{
  "image_size": 64,
  "vocab_size": 39,
  "loss": "sigmoid",
  "encoder_norm_position": "pre",
  "encoder_inner_norm": false,
  "encoder_width": 384,
  "text_encoder_fused_qkv": true,
  "text_encoder_parallel_block": false,
  "text_encoder_drop_path": 0.15,
  "grad_clip": 3.0
}
Rows from block 2 of the image encoder of a small contrastive image-text model, named by matrix and row number. Rows with one number belong to one neuron. Each number is 128 + 24 x the weight over its row's rms, rounded and kept within 0 to 255. All counts start at 0. Numbers have three digits each. After the name is the row's rms in percent of the matrix's.
After each neuron's rows are labels from the 100 images, of 14848, where the neuron reaches its highest value: "responds to" is what is common among them. Only what is clearly more common there than usual is listed. The data: dead-leaves pictures: piles of overlapping shapes. In brackets: how many of the 100.
# fc1: MLP up (encoder.blocks.2.mlp.fc1.weight, 1536x384), inputs 192-239
# fc2: MLP down (encoder.blocks.2.mlp.fc2.weight, 384x1536, transposed), outputs 192-239

fc1.693 099:124100101137155112092144160148135131141155111203119127093124143139130155162089126137128105135107191139130075149148144140138121151115106100098157
fc2.693 091:143116146144153171146133154144135149180096177114163133089121084148158120139167153131164124124102136135133149140144093117167158097121151131152123
responds to: bar (42); circle (27)

fc1.730 105:119160136117131143127117139128094133151114130161134135114093123147133121101124153141108103138133142113118120110147102115123176159162117138121130
fc2.730 100:129087107125126135124147111113128126103106111100085123096094158170141105149103147127124123143116139117136138125140132111117124130094087105144173
responds to: ring (42)

fc1.654 100:113154162130136110133133063139137130096098135104195118119138175135106088140178119125172133083155128173155148101124117139121128138161147142115127
fc2.654 104:102099157107156182131146129109134121106110186125223122140150097145149132110150100104157131148105092119154104122131120145151092103121121153127147
responds to: ring (82); pastel (50)

fc1.694 100:135120121103125113085115140146103114111145093129131116129148105117132123116110137094108119125082157123132111116151168159134131150107105096141126
fc2.694 094:133112161114130161106102100157113084107097085127116151078112102130173140114136165111127155135120136131115150109142135111122151172088134155154179
responds to: mixed sizes (89); tee (63)

fc1.368 104:123134127126114119121121095106108176169110112127151116133089098096112103116132125128121128118165113176179098157197115097118102098151176128114110
fc2.368 095:119157144123146098117115130113140082142096098139173113111111136152157095138138154118143152126118108112142132146109146132099102090112146136137142
responds to: large pieces (100); rhombus (44)

fc1.221 099:144152154113130135087109147140098102147122095153143102107118126123122152135113135154127119105122154167108108181123109132115152127132087093109113
fc2.221 093:127115126085097092167126129105123136186087112110157149121098158160147106123160100117129160140108094103108130133159093068113130117158148109098086
responds to: cross (87); large pieces (87)

fc1.443 086:100183155151144139110132094129100166122131094122101115138123135102138138149130117153140121128099113118146108131117130188117133129147121104140119
fc2.443 086:085150078132089091117121113114133129146133082132088145128145110206126120109098172146077169140130149127134119161090174111080092147101136117123128
responds to: large pieces (100); heart (41)

fc1.345 101:154151149048103157108128147115157123153201123131127142145100145075135122123116140140134119134163128151152127141216106110136138125127124119121122
fc2.345 103:102095128143142108117112121142113124133132108123121137104111134152101136137139128111111125150117123134130146102130092124105119099114133125122139
responds to: grey (58); gear (29); flower (28)

fc1.41 100:151175143131122170134088147156119135119111113124129115082161149131144115109168146132141117120120145131123149101137166151144119164131082135144109
fc2.41 089:180128153104109120102127094176155116118113117139165123098122116119114128128147149135110109136144117124143136128105133097110114111106142147144089
responds to: earthy (50); flower (35); bar (34)

fc1.503 103:125135150092102132123112164099126137140115121153135122112116154159113128145113145081176132149071155111099127130150123123123134110153140124152108
fc2.503 103:145121157124142175154099177132151153154118128138144162131106104113120125133142111128134117129101112111148102108129113101156140120109142146129167
responds to: bar (100); small pieces (82)

fc1.672 119:186174191126134223157128140139103128151104122132142126112097129131121134063124166136077144138130145148120118102124127131219135140142132158138128
fc2.672 121:212119191106136223127148134151132124174123179136181133152124097127103136122156141134100109134119128129159115144119120164213122123124128151140129
responds to: earthy (100); gear (38)

fc1.398 094:140146110138107134043137143186129111145120130087135142122144080095161136118126156150115114079125175133128129127160136160155130135088109135105148
fc2.398 095:144107160122111118127155096134134142155189091152115157079139129099099136137142113131166163137108121129111133109144141165129122118122142090122108
responds to: grey (39); gear (37); flower (37)

fc1.614 107:156163145149134134115144117131104089117123111135136094127158119150164151127137125150114129101099130132116122134128142138157114098108150140132155
fc2.614 092:105180128092123145130084169105115137093132140112171138128154109110210111130135127161146148138174098144139130140128101122126133105130158169142093
responds to: small pieces (83); circle (41); hexagon (33)

fc1.202 102:113126123116102130117100138125134117130128124152133152124150140111109109127104132113129141147138106155096157113097154165138141130176118120104148
fc2.202 093:166138141140160143083125134115080136142146153109125110162152141139137161096106121127121152109131109102158146133147172085155169127122119149115110
responds to: aligned (97); bar (84)

fc1.456 098:121114145097124158129121140105120096201116125129086107120120116112131144158121178171149143100136148131122095133162139106066122168109117122107116
fc2.456 103:050173105172091116149122150063102128172138113149145099116162092145105147149176150139120128115133104143139105098138152123173139104118125183129110
responds to: pastel (75); frame (39)

fc1.552 106:119135144132111153141166082119150132143136107155112118130104124162135114125105116093149097136177124119132089116139115093133139158123125118096158
fc2.552 104:153111178133163178104145117127138116119117166142143119113083099146101127149090135098168128093108106114160157197116131129138080118151142119153138
responds to: large pieces (99); star (61); arrow (32)

fc1.124 104:122137153118132157119137151135122129171117111177113116115071105109123125150119147104165122132108191093127106090159123108167122169107138141138154
fc2.124 106:123130134101118099121127141128135134118145094099132134128089092118113140124136105095099145134092116131133129134136077156099117140152135103103133
responds to: bar (52)

fc1.189 097:116130145129124145135100088116110114138146127136153136087148101126128125084102143109146165113131114130097152111148104106147083149115125074087144
fc2.189 091:188152157088117159103149134217171142130095112089119162132148141136113175119103094142134120145110092138158131118165116109185139134079172104113093
responds to: small pieces (62); circle (51)

fc1.630 102:128131114129109138144153095138117108132139124120122102092142127110149129104150150066129103136167103152129119123166128114142118123135121139120112
fc2.630 101:114114114125104097122092122139123085131074103071126137113106098104138116115137140116110107153127183123102154137145118123135112098158113147126133
responds to: grey (33)

fc1.136 108:145117122103136124109141122168131117101113141085139105147165121169127120119149127138126132091101148145090121160145124191129134136121115148128103
fc2.136 108:127147117135097138112092118108107144096162116088111136108125133077140128114095101108121128109115125129120102128090134162168096085075137142114158
responds to: ring (86); large pieces (77)

fc1.511 094:137138159107139141140078126126100105132160107164135102119145156106181120177109163117170112104142192087074097111147132142121148141129090122125146
fc2.511 086:109127129087112100126148164143130150101073112154110114091114120129108133111167181133116142123182130154127122118159156089091140109092143113149168
responds to: ring (32)

fc1.23 097:120125110140115123088117144144141140119113122126126106085062157155112153137148128129143126112143176090088110161150152154114099149137087109116130
fc2.23 101:125160113134094141159135128139159190119143142094122146113167148101197146110135096152131115142101151139143151079077168110092130112156141141136153
responds to: mixed sizes (60); rhombus (52)

fc1.185 100:172114098145120107131149126157130138141130118113135158085052190137130142107162144118103132143167183108130153132143158143186169152130107127137121
fc2.185 104:191123106133181108118160124171114131142096176157151145157111096158103129123150130152103112131140135130151116132094105121166144146124160156119134
responds to: earthy (74); aligned (56); bar (27)

fc1.282 113:074076190139121198149079132093140115144099105156232170111108128145130122174167135144199173156120110172139125126098164150119128139141123169133127
fc2.282 111:109120164121163209117151173127156129096138179118206140147162114147126158163145187131182120135125124153148101106125148117131127095144130150121149
responds to: pastel (88); large pieces (83)

fc1.562 089:110176118141112088095144119120130118172143138091168108158154131085132147139111099114099101116123090130162097131211134124111118159147159129106115
fc2.562 087:148152155124131130120147148141192136128113144094168131169112116095118122107126119118166137104135113136176136122122105131093141114082138120143116
responds to: large pieces (82); aligned (58); square (46)

fc1.514 102:154167125111108121197099127135102137145176112150122157107118118157120108145125136148125125093129146146138064175157120141148104133158109115112154
fc2.514 109:118115082154106095145172142168151128124137141112152144104128156103132188107129132152126151177144147160168174079122155163102166114095154126172121
responds to: mixed sizes (96); drop (47); circle (26)

fc1.228 087:143152134183095133163154119132119120125114122125128122129107175133108112093117135140116139125144184137088072118131172114173113149176111155126081
fc2.228 091:097143096135081094128106086113120098147146075110094142133149153149146153122139114170105133130091107132109140103131090105107136105125147154145137
responds to: aligned (74); square (57); bar (38)

fc1.534 100:146121112104103126121127131134100107139119114097118091094146168174165110115139141109110055107119140136099093197140115111134087097149147090098110
fc2.534 102:133113126149099125130137118165125108143070104132125165077138124176133152117119124087108098143131140105120142116149105140113131147141128111099071
responds to: ring (100); small pieces (100)

fc1.120 094:119128162118120179091062097121084128101111109084137111129156132162104104141101152093154125098106124130125140092143124125122111146154108120089101
fc2.120 086:160151118077127121119168148175137114126125160184104137118162118133120139117150106130129144160125120136143142120137093120162130124133124111081121
responds to: grey (54); aligned (53)

fc1.649 107:217155198094149223145099153160129131153105133124191179097106148125125125114152122171115097182124134190141126112125130117224125139126130133150115
fc2.649 104:211104171120145237109165126161129119147109207122198126130128076143125140091172108139104124147109105129156097119123099138246102113138160120149112
responds to: earthy (88); textured (70)

fc1.59 097:140138130168119154072123124154114101128162100155105097108082159096141134159108119128156129108157169145078110097203120138133129121147099104122151
fc2.59 093:138141110155130121077156130141141131124148116152127132169193122138103113084125100095118124118108097133129144111093120130114157122132140126102121
responds to: cross (58)

fc1.759 107:170135126125127103106141103153150123165106116121119162133205116082134075130116125106145167117146116152140129134115154112168091096143117144127127
fc2.759 107:158177135113140154127131180160128108074144125159150115111120100146151123148089104092145116103146099137156129126124182156135127146126128111129154
responds to: grey (50); ring (39)

fc1.150 097:115123141145119144168107106142103173111151117126170125095110121165129179135135110137117146137095147095127106132088135141153144122145140131111150
fc2.150 092:138129125152121136134147124141121155097146113126166146122117089120092140119154149129134151157147120118150129109165143128128133139130168110135145
responds to: mixed sizes (89); pentagon (37); hexagon (25)

fc1.271 102:144161132135109136106149136120120150128123124089118128117131129123122098100145143105105100121116135145119113092121160128147098140130140146125152
fc2.271 097:095127121086143101135104128122116136126121107116105149131116159113143110132133126121159118117151136099129098109132126214109089153155150147098165
responds to: cross (80); small pieces (80)

fc1.515 097:165156125107129127136103094167112129114130088116123109110173112118166126127124111124125152093107115083106106121099142144133102105142104108112170
fc2.515 094:137110152145157155162133117134118140081120152123147136148147147149116113140115159132138149113133080113095118115107156103141109167099140143115082
responds to: mixed sizes (79); hexagon (57)

fc1.51 103:114107112137128151124147139105107151105093108112153108126120084120141165109125138118105130129115108096123074139120116131153125125153138126145148
fc2.51 097:166086160132121163170104155154113127139109108115158123073126100131111105121141134124135095121126123125107092179138114088156110122130116102118097
responds to: bar (78); large pieces (77)

fc1.675 105:124108134148122156086170109154154150134117164101105144115140113149140110140107127110151079088124116118133144147169173147126149109114102125118105
fc2.675 092:135139132107121129101115147129141103108092122123111127139157131153145148188109122177176130144123125121138128156121106095143116187068152136121098
responds to: mixed sizes (100); crescent (63)

fc1.732 094:145120134157114133085124170155120153127085093074156118137114089114124124163153168097145110082118114126121084095135141097156143118155117144115131
fc2.732 091:108114102110159089158164074094089139127200133147113118148140179110093118110127076133119156103134128129085146129123073095076138135162136087151137
responds to: small pieces (69); bar (62)

fc1.349 106:141105129150090128136120119129104115150110122190109099096115123113113100116137131139139116102139094144096151113099156131151095169143114111111122
fc2.349 104:155111106120143100131101132151095096139106126145102139114123146135129142127125089093107096110066118117126143143125144076106132119119120121104088
responds to: bar (100); small pieces (96)

fc1.616 093:142095116143133125086130148140136106155090127125151138122146146110102126151150143110144110125121158147104101084140148146133089190140122148139131
fc2.616 097:087107104126116095140115102097090118149151122157099146136127156168132136087118096104085155107112126095118137118102110087100142132107102137090121
responds to: bar (90); aligned (71)

fc1.7 113:108078168169152191109133096108124124119115114123190133118105130142101137219153159157184129144139128125097127119109143125075121132125137089124137
fc2.7 114:071129152099163189111136145107147122078139170093187131144162117125109162160117142107196119128118105134153100127107137123118125108118130165114129
responds to: pastel (100); ring (31); gear (29)

fc1.204 112:158137144102107133122078160132127130103107131108153160118115119146107109139107129136127150148098110158096135173096097091153091099142117130075100
fc2.204 106:105114141150191152120148159126134135119145176150145117142091108130133172124118119107137123112118121136150087135141129145189120162140147166105134
responds to: mixed sizes (63); ellipse (60); semicircle (33)

fc1.539 102:125072174141144167122117148121127127144104130124182123122103150130103104174157139133173139099126121145127128115092149133098092169112149129106108
fc2.539 101:067149138106169169134134148116156119089149179111196148136167111131116151134125129097178130112125113146163107121125131131136123102132114170119112
responds to: pastel (91); mixed sizes (70); star (25)

fc1.250 104:129130123126124127130121104129078171145122144141129114145116120157075130132109146107131121120092118160089084137119161155117073116095155145121187
fc2.250 104:115112125159119116131137105115075091105129105141105113095106089114122125095099137110114103103091128095097099136163141159130100148145123138105140
responds to: small pieces (70); cross (65)